From a checkpoint of a small image-text matching model.
Model: 15.3M parameters, 64-pixel images, encoder arch resnet, encoder norm batchnorm, encoder activation leaky_relu, encoder depths [2, 5, 5], encoder widths [80, 160, 320], fusion encoder width 256, fusion encoder norm rmsnorm, fusion encoder activation gelu.
Training: adamw at rate 0.0015, 7500 steps, batches of 128.
Rows from block 8 of the image encoder of a small image-text matching model, named by matrix and row number. Rows with one number belong to one channel. Each number is 128 + 24 x the weight over its row's rms, rounded and kept within 0 to 255. All counts start at 0. Numbers have three digits each.
Before each channel's rows are labels from the 100 images, of 14976, where the channel reaches its highest value: "top examples" is what is common among them; "lies over" is the class under the peak. Only what is clearly more common there than usual is listed. The data: simulated stained blood smears. In brackets: how many of the 100.
# convs0: first 3x3 conv (encoder.blocks.8.convs.0.weight, 320x320x3x3, each kernel summed), inputs 240-319
# convs1: second 3x3 conv (encoder.blocks.8.convs.1.weight, 320x320x3x3, transposed, each kernel summed), outputs 240-319

top examples: kidney-shaped nucleus (98)
lies over: large cell (93)
convs0.304:095142119100107123097095108098114104113092104163100101107095093110097115126134119118094106131119085100107092108093100124131092079130118096111134116136121098091080116108096135089121101107143114100116101093122107100096095119091147096115115109
convs1.304:126182145110119161126119140052158157108097107181122127096105136103122102156164154139147113144162120116116105114137112137123105137135145137147153110131111111122106112174117172107127111084120118105114122120114128102130091146134184092176129098

top examples: two lobes with orange grains (100)
lies over: large cell (100)
convs0.281:093172139088132141093128146114149149151121099169092103093097096106090111157136127137143097155139123096102116096124098119151100115148126098151139099160097090119126140116102155109137098094155159097103091096156140123097101134118147096142141102
convs1.281:123158161112126151138137130040146164111103119158107094115082107125121113155139094129139117151156086098111099125127111130147097149160122109154139091123103127130102092169112159107141099102127136102113098102077092077098102161123172095155129111

top examples: kidney-shaped nucleus (100)
lies over: large cell (50)
convs0.131:153114128162166131160172141138131131134147159092154149154153151142141116130146151144147157101145151155150139162156154163121161160134158152141153140136128155152150100145153110146165155150118142155137152148118128146156151134146108153130161142
convs1.131:143096121146088092142095117125122111132155082120151153073088147074156136123155139080109150122112134152092140083088161167122160069120094153116123077101130142116144151100153113144089150097136133161165156152147165081151128134145124150108092141

top examples: two lobes with orange grains (100)
lies over: large cell (91)
convs0.32:094154142100117151095132133117153135137113099152093096091088098100112119156121124135144116157131118099101106094120100127154095118134111101138145097150118118125104138129095147119122098099158147095119116093163143119097095146119129093145123122
convs1.32:132159152109125148134127125045124170106119114169108097099095117110111110162179105122142114130148090091101096116130095127118094140145119110153149087137091115122121109170116157099138109094096116102106088118084109078090113143120167102148134101

top examples: two lobes with orange grains (100)
lies over: large cell (79)
convs0.172:096149135096139152100139135089136137144098102165098097099101100103098123136132098135130096157131098096102099100101101106134105127126107098127144091142112092099104138155098140100127102100151158098100085096170138101100100135096166101131139112
convs1.172:122142151114101154175131137060145164089123089151114109105095119107127122138172104101145135135132096101122102122147125176130101152167115119158137102114094153148139122168120142098107101107104146134123132118104110086103131179158169146153134111

top examples: two lobes with orange grains (100)
lies over: large cell (37); nucleus (28)
convs0.312:096136134097103094097113145106138138107105100145091092103100094112092084139105101114136096139145101098102101104105100101127100120144101096142131102140089092102097118128094134102119101097141139098093099092117117112098093128106139099139133101
convs1.312:133158156131128139122128083000118154125140140161122128125126141111130149125146136131130127162122117116120121151113136189099122116142114134139135083107133147162149115142123127115152132045072148131147146141094097113120107155154188103150122104

top examples: two lobes with orange grains (100)
lies over: large cell (58)
convs0.41:093140125091104114094116128110133124123112098133088089092089098096095098131119101135127106130131111096104096101114087107121090110126102092125138102142095107116099129128095135100115093094129126093103115088129127114095090127107140091134120098
convs1.41:116144150096120175130124123020135147121105106169108099087104113116096126138140113123136088155131091085102100125133098133116106117145124106153142094126099125129122091125101141087129103073095120108093102111087098089092101147135154097157117093

top examples: two lobes with orange grains (100)
lies over: large cell (55)
convs0.45:097148128093118125101123124095133127124097095141096094091087096085095110133129108129124095147129103099098088096096092109135091097129115096126137089138113098101097130114098129099121101101143137097096097093146125095097092135095128099123121109
convs1.45:111154181109127171142146142044147175101127118158103097104098108120115106164146098114151098140142090086109096123123109148146108135150128118161138103121101114128116076147102150089124102095082138115109114103089095098096098165133150105165140084

top examples: kidney-shaped nucleus (100)
lies over: large cell (96)
convs0.1:141172097139143188135162108140094094186148141177143138133143137148132172099167130128095136098111157130146136144153130134106142134086162140086145150147186145137143139120139161150158138136133128143145136143144119146143137075157163139094133172
convs1.1:109138151123143139133142143114165133096104084164121122102077119105121099153142140141160124131150078127105124095091113119135125129154106129161150094116094096086112181181120152119101123110096148123130098134157167085124108161120105121154147106

top examples: two lobes with orange grains (100)
lies over: nucleus (58); large cell (42)
convs0.273:101138145098145152098145149089141143138112105158097099105108101113100117138135102126142100152133109097111106102105100101141107119134105097132136096142102086102117124153102144093126101106136170101100084096173137109105105143105161104145135101
convs1.273:143137127135096134183124129084139158103144116158133135121104138129139140128177113111124147123124123131133122147162148188112128152151130141130142109137106176175160146162142134116112124108101134162132151134122128104127153156167163161147128131

top examples: two lobes with orange grains (91)
lies over: large cell (81)
convs0.156:092137140098116112100115141101141138112099105151101105105104099102087089144093105124137097156142096106109096106094094100141097125143108094144142111143096104099100116139099143086127096099138154096099098095140117102098092135100156098146132103
convs1.156:127155153128133148137128105020131177146146113152123133115101150125137146132139150121161143182131137120112120134099126177125114129165117128160134094107130148187144133098117122117149117042105174133143156130109126116122100167149153120134140116

top examples: kidney-shaped nucleus (95)
lies over: large cell (93)
convs0.168:139168099132143196134184101153090108181160120192125121127136135141134167113180159141101142097100144124124167116138128145104134118098158126092143123150188137151138156106122157142162133130115101128142154134136121134127139096162154132095126157
convs1.168:113155158102142146110141141101162144117090110171106108113100114123117093154142126153155109132158081112115104113121109115148103150150120123160154116118101093090100128182111161125135112111126145108116083119134133104102105156111146109153147101

top examples: two lobes with orange grains (100)
lies over: large cell (96)
convs0.234:094144136090107111095118149100146145114111102143091099093095097098090088142109103123144094151144111094102098103111091107133099125135103092147141094145083092106108119129095139098123102094135148096092090092146121106095095127103151097140129094
convs1.234:125157155120134132128133097017132167147117111158120123105095124122125123142135130125154129184129112103105109127096123176122111132162134122159137101111118139139135120123112143097157112037095154126123141124077096107111091177139172102146130095

top examples: two lobes with orange grains (100)
lies over: large cell (98)
convs0.85:095145138092113142096124134111142141135118096160088094095097096103089112145127117121131103147137112092098109096118093123150090117133112098136136095141113089119109131126096139100126102092155154092093093091161138114098094132120154094129126101
convs1.85:132179153122130160129130111026145174103111124153109113106088122123137122156147108141152131158162094108101099123132113139131117156166127118163134086129112124139113108171123159113144113098102117117129108110088112083113101178126167101162137109

top examples: two lobes with orange grains (100)
lies over: large cell (85)
convs0.140:098131135099111106099100157112140153097125100123096096100101095105098110145090113103151098135130116094106108100119101112136097084142105094150120098124099097120120093110099135102092097096123154097097103099157096111099099148119129102137114097
convs1.140:159141144155143147144122096125104137137152113157155161113117163110163143107130175131123137159113160169104114147103170150116172152158108160132152088108131138175121120142152106120137163105126121177166170155132094111176133176121151168118129109

top examples: two lobes with orange grains (100)
lies over: large cell (52); nucleus (48)
convs0.205:099147133095143157101151133089132130149095105165093101108106102106102125126140091136133098155129095100109110102102100101134105127117101096119149087147118096099115141165102141107136096105155161098104087101176143101101098125104158099130144113
convs1.205:131142153106114154179137145059152169100125102149120106106090126115118116140169084094150130140128096099116101112149114168131100154159131113161127095110091147145138127162115137089106109111097148126123124112121123080092135174141153146152136100

top examples: two lobes with orange grains (100)
lies over: large cell (65)
convs0.74:094135133089108112088122139102136136118116104139087090096098089105088094133129104125144093125134110089094102099109094114131094121136111088137127097134088097115112131128094132097126098086136131092090097088137138114095089132110144093137126090
convs1.74:127139149118123136162119099000145160122120108151132120105103133122129136128146108107130133157120094092121117118121133193108113118160134128148113089118105157128145098120116132106129110075077144135119121119070070101110107162155176095142117086

top examples: kidney-shaped nucleus (100)
lies over: large cell (77)
convs0.270:139112082131115142133109094140088080133144132118139132131133138128141169086123131096098138084090150132132148133152136138089133111089136134078099142098172153154154094107133109161110136134105099131150147139099112153133134093155114137083101164
convs1.270:108103133133130120136126120127136115120115097116125135120096126092145098126087138125140121094149091137095143093064120119139137113131090140129121118089108118077129167145120122145075122117130125134150128130147171098140098130115059123139146108

top examples: two lobes with orange grains (100)
lies over: large cell (77)
convs0.92:094142129096116140102122136106136133137111089152093089091090098098095107139123102134134107154134103095097099087098094105134097106126118095129136093143117098101097133121096140095134096096152148095106098095154137099097093123111131099136125116
convs1.92:132167174114131170140131136026141187082119134147120108120097130124118113159165096118145115126150075103112103120123114145146112158157121119175116097114108100138121104171112154106117119100095138119126079119104100098099122171138166110149128087

top examples: kidney-shaped nucleus (100)
lies over: nucleus (25)
convs0.70:147103154153144116162128161134146177117152139089160160152150151144142113153145150130170150118143139148146144152129153153159163145158139156174136140124113124140153077145157119125131159144086148159126140155124109128165148166150124149146137102
convs1.70:155112122156100103149096128140125119145164092117166169089096163095161128123126167092127161129119148164101151095100168171126171086127108164125119099090141140133142147098157122151089158099137134172163172163158155100163132139151104143131103143

top examples: two lobes with orange grains (100)
lies over: large cell (43)
convs0.161:097138134099101113097104126106130127131100098145095094098096095090094108135116115116125101147125103099105086101104089104140095104134104095131132092139106098100083119115096130095106100096139126098103104096141117099096091130093141097126117101
convs1.161:118171162108113162120120136036147164115114111160109105089086113112110108166140109122139105137150094095098101111126108128126113126152126118158141092129104112122117076140102160082133101075097127111110111105097087089098101158133167086172124091

top examples: kidney-shaped nucleus (100)
lies over: large cell (69)
convs0.142:112193134119127133112119125140142133120139112197115100107104114121133137136088122119140135149125157114121120113139110150148106112116115131110144120154129136153127121140104190130082112108171126104134141110199105160111115145134151106149125119
convs1.142:116154132122146145093130097164097141136144093166119106101083135085124090132132136137118115133129138134074106122084151111107154152121075132131198106123115130101079099168130128122124140093117118143138157124092112105124129151095147150118137129

top examples: kidney-shaped nucleus (39); round nucleus (34); spiky cells (33)
lies over: large cell (27)
convs0.76:103143138108115105109100146116147143107111095133100105099099106098108110142085124110145111154130121106105101099115108119152100094128103108136126105122112117124105087117102145111090109106141162099108122104172100118106098142118112100146102108
convs1.76:160129133139138134123125072148073161137172108148141152102113161109163148118126161115125119141108135164098098152087148133098176161162088153140150069118121107162105119137138109109127161107113118175172149157114077110165148164105134168116137122

top examples: two lobes with orange grains (100)
lies over: large cell (86)
convs0.23:099146139093133146099136142089137139137100102154094095105100101108099109142143094134136100138134099095102100099098099109136099130135102096132140091136103089099110144148100140091130100099142153099101084100163147100100097139098173099135136099
convs1.23:122141151117093156173131129057141155092123085160117109094086120108119132130176101107137134137126104101113107117139129177129116137160118117152152094112098161140156107159121132095116102093095142135121134112115102094103129174160163139139116113

top examples: two lobes with orange grains (100)
lies over: large cell (81)
convs0.19:100152131097108127102121125105137117133102099143097097095089094090099113133111110118123103152132110101110090099101095106137093103124100100129140100142120104108089105126097140103109100101147133091106107096149111105096087130100131096139122118
convs1.19:117165158108118160123120135045150164101111116164103114098096107111119105175140102132157104135155090095103101119112105128127106132150121110159146093129104106126111084163108166087129110089096128106124117107104097082098111153129167108175131089

top examples: two lobes with orange grains (100)
lies over: large cell (96)
convs0.157:099152128095117122100127130102128122130104096153090095098094096099094101133113100131130095139135108097103097097107099103127091114128109095132142095147113109105098119129094142108123095099146140094096106089143116105099091124113134095131134115
convs1.157:125140166122131164140142127020147165087129111171122103101108129108121122152173110108139117128125092097123078127120126163111118136151125124167153080121095122132123087152120148076117122083076151114117115120081096084100127151131173124163130078

top examples: kidney-shaped nucleus (98)
lies over: small cell (57)
convs0.78:105133134101156159093168154093130142129106106148097101104102103120101112127126101129140112135129111099110111107112101109121097134117107097119143092128088089104128110174102141096117103101138172101103083107167136107103108131109143106145148092
convs1.78:155115127139092124181118123102121145116152113160150136126104132132128140109144101110124153117116121123128141135163148177094139139148118142122148112117117174146164154160141118118114125120086131162130133145126120107122147136159161180130117125

top examples: two lobes with orange grains (100)
lies over: large cell (70)
convs0.117:094131130102106101100109127095136125114091103140101103099098101096085084139118099127127097134135091100100085106093092102127099114133105094133125105130090095091095130123103136084132100091132126099094089104124125094101094124095145098138128085
convs1.117:115142146110113173138142132014153164111120109172118111097098123123118125144168122111147130174127122093129105127138117185121092128155153116165129105132102135137134091124105134094116108067107146119114129117094099110115107154140171101158126099

top examples: kidney-shaped nucleus (87)
lies over: large cell (66)
convs0.251:087141124093113122093107107101125116123103101149096095100098096108093108131140111125110097129119096101105096102092089119133095095134118091119128102133100090097095125110095132091124094097133127097101088093134122094102091125095143094116119104
convs1.251:137175154116102161143117151034158168106113118165116123102096128116124107158151148125154115153162117115115101122135115157134113129143152132160119111121110126149111093150112161095132109081104119119104125116108103088125096162143171095181125096

top examples: two lobes with orange grains (100)
lies over: nucleus (53); large cell (47)
convs0.235:110160133106163179108172140097137130171101105165108112103104106109110137132140099152140105163130107102107107106111105109136109137118107107125158102165135101108118149181108149113146109112157165106111097107176152110108106127108161106141159117
convs1.235:124135156120111138162129140058143168095124096156118109103082120122124102136172081095149135131121087107109107114129115160127105154169124126164131083102089138150140143166116143098100112120096144128132124115124126085095140174141160136152131105

top examples: two lobes with orange grains (100)
lies over: nucleus (67); large cell (33)
convs0.93:101144135098145151097148143095132135143103101159095098109104100107101122128133099127130107145134106099108098103110094089139098118122108095129140096138121097096104126155096148096136100108149165096105091097177134109097099132103160098140138118
convs1.93:139137143135113141192128121074143157095138102163133132119103142132142147129170113109132147136115121134136119135152145192120138153155122139146151088124104167165170142161149134110105122115097148156136138135118117093120152155157156166137131121

top examples: kidney-shaped nucleus (95)
lies over: small cell (61)
convs0.313:099101114103119105108125132117134110105110095081096093092093096086104106123068117116139107135124116107106086106113101104115100108128100105124149102134109121127089080123104111110108104106129117099117131091121103129100098120118080103122128109
convs1.313:166128134145101122141093093088109139159183117129153159112132169091161139139123167111117143170124123148107140117098153161091160070106102161121150079118137135149146148090151110131145150101104126140161161166124137098136125119150128161117095118

top examples: two lobes with orange grains (100)
lies over: large cell (54); nucleus (46)
convs0.240:105154133101151167102155142098134131152100108164102104106104103109097129133134101145136102161132108098112109102103101109138107130126106099125152094160123096108118128171102150111134102108161152102101091101177135107103103135105163099139144113
convs1.240:125149151107108145171132142045161167098127097163113109113083124117119111142175088105145128139136095104119113119150113165123099151163125108156136088111090147154139140164111147104112099119095138121119130115123123075099136164148153144149126103

top examples: two lobes with orange grains (86)
lies over: large cell (75)
convs0.180:093141132089114120092119139117137139131115100141083085093092093104090102140121105128139102140134118092100101100112090113126093112139115093139126101132091100123108135117092137101114096095136138091095105088145131117093092138111130094140122091
convs1.180:134138151124127145134122077011125153108117130172135110117114134114123122130145114104130112140108097103119088138107130161110117132154120128160134089115089120114126087144125126067137121076080142127115115131064073113105121168135211114140107069

top examples: two lobes with orange grains (100)
lies over: large cell (62); nucleus (32)
convs0.57:100147138096118142104124135100143140148118097169091095098093099107104112145136116138139109163146105094096113091100099114148092111132107100136142087144113102094106138129099141113147101090172152099110101099165138099101094131117149100138129114
convs1.57:128166170117141156118124146056152194084120136151117114118097128136128115163166108135161121128147106117115083126134118144144114156180134129193123113129115091144115132156124147099134125096116141122127096120109130123104133186121167118155148090

top examples: two lobes with orange grains (100)
lies over: large cell (66); nucleus (34)
convs0.182:101138131100138148098134140088125129139089102148102107100096103102100119129133091126121106142132093095106095104100097095130103127119108095116135093134118090086095138149095142086142101106139151098098084098173141100100098121089162096137131110
convs1.182:128140137119107151189140134078142156096143092161118125107085127123125144137169109110146140143130105114112131120155142186135115141152107131155166090123103166154174130153133132106103112102105152141137135117114119102106132151171162145134115125

top examples: kidney-shaped nucleus (100)
lies over: large cell (74)
convs0.89:150128145150145134152125175150143156142170146111156156146145154114129147140110148118157135134158162139140130151163147158147159129147151151150124147127146150170145073120151137138122149140107150153138157153114105159155150143161115150147142127
convs1.89:155114142174122097131111115141138112125147108116158173125128164110179116131118177094113178120128147181128137120085174148127171101136115176126121129096123129113119150104169132154117164118119135168179175167150148122165140140114102155125119133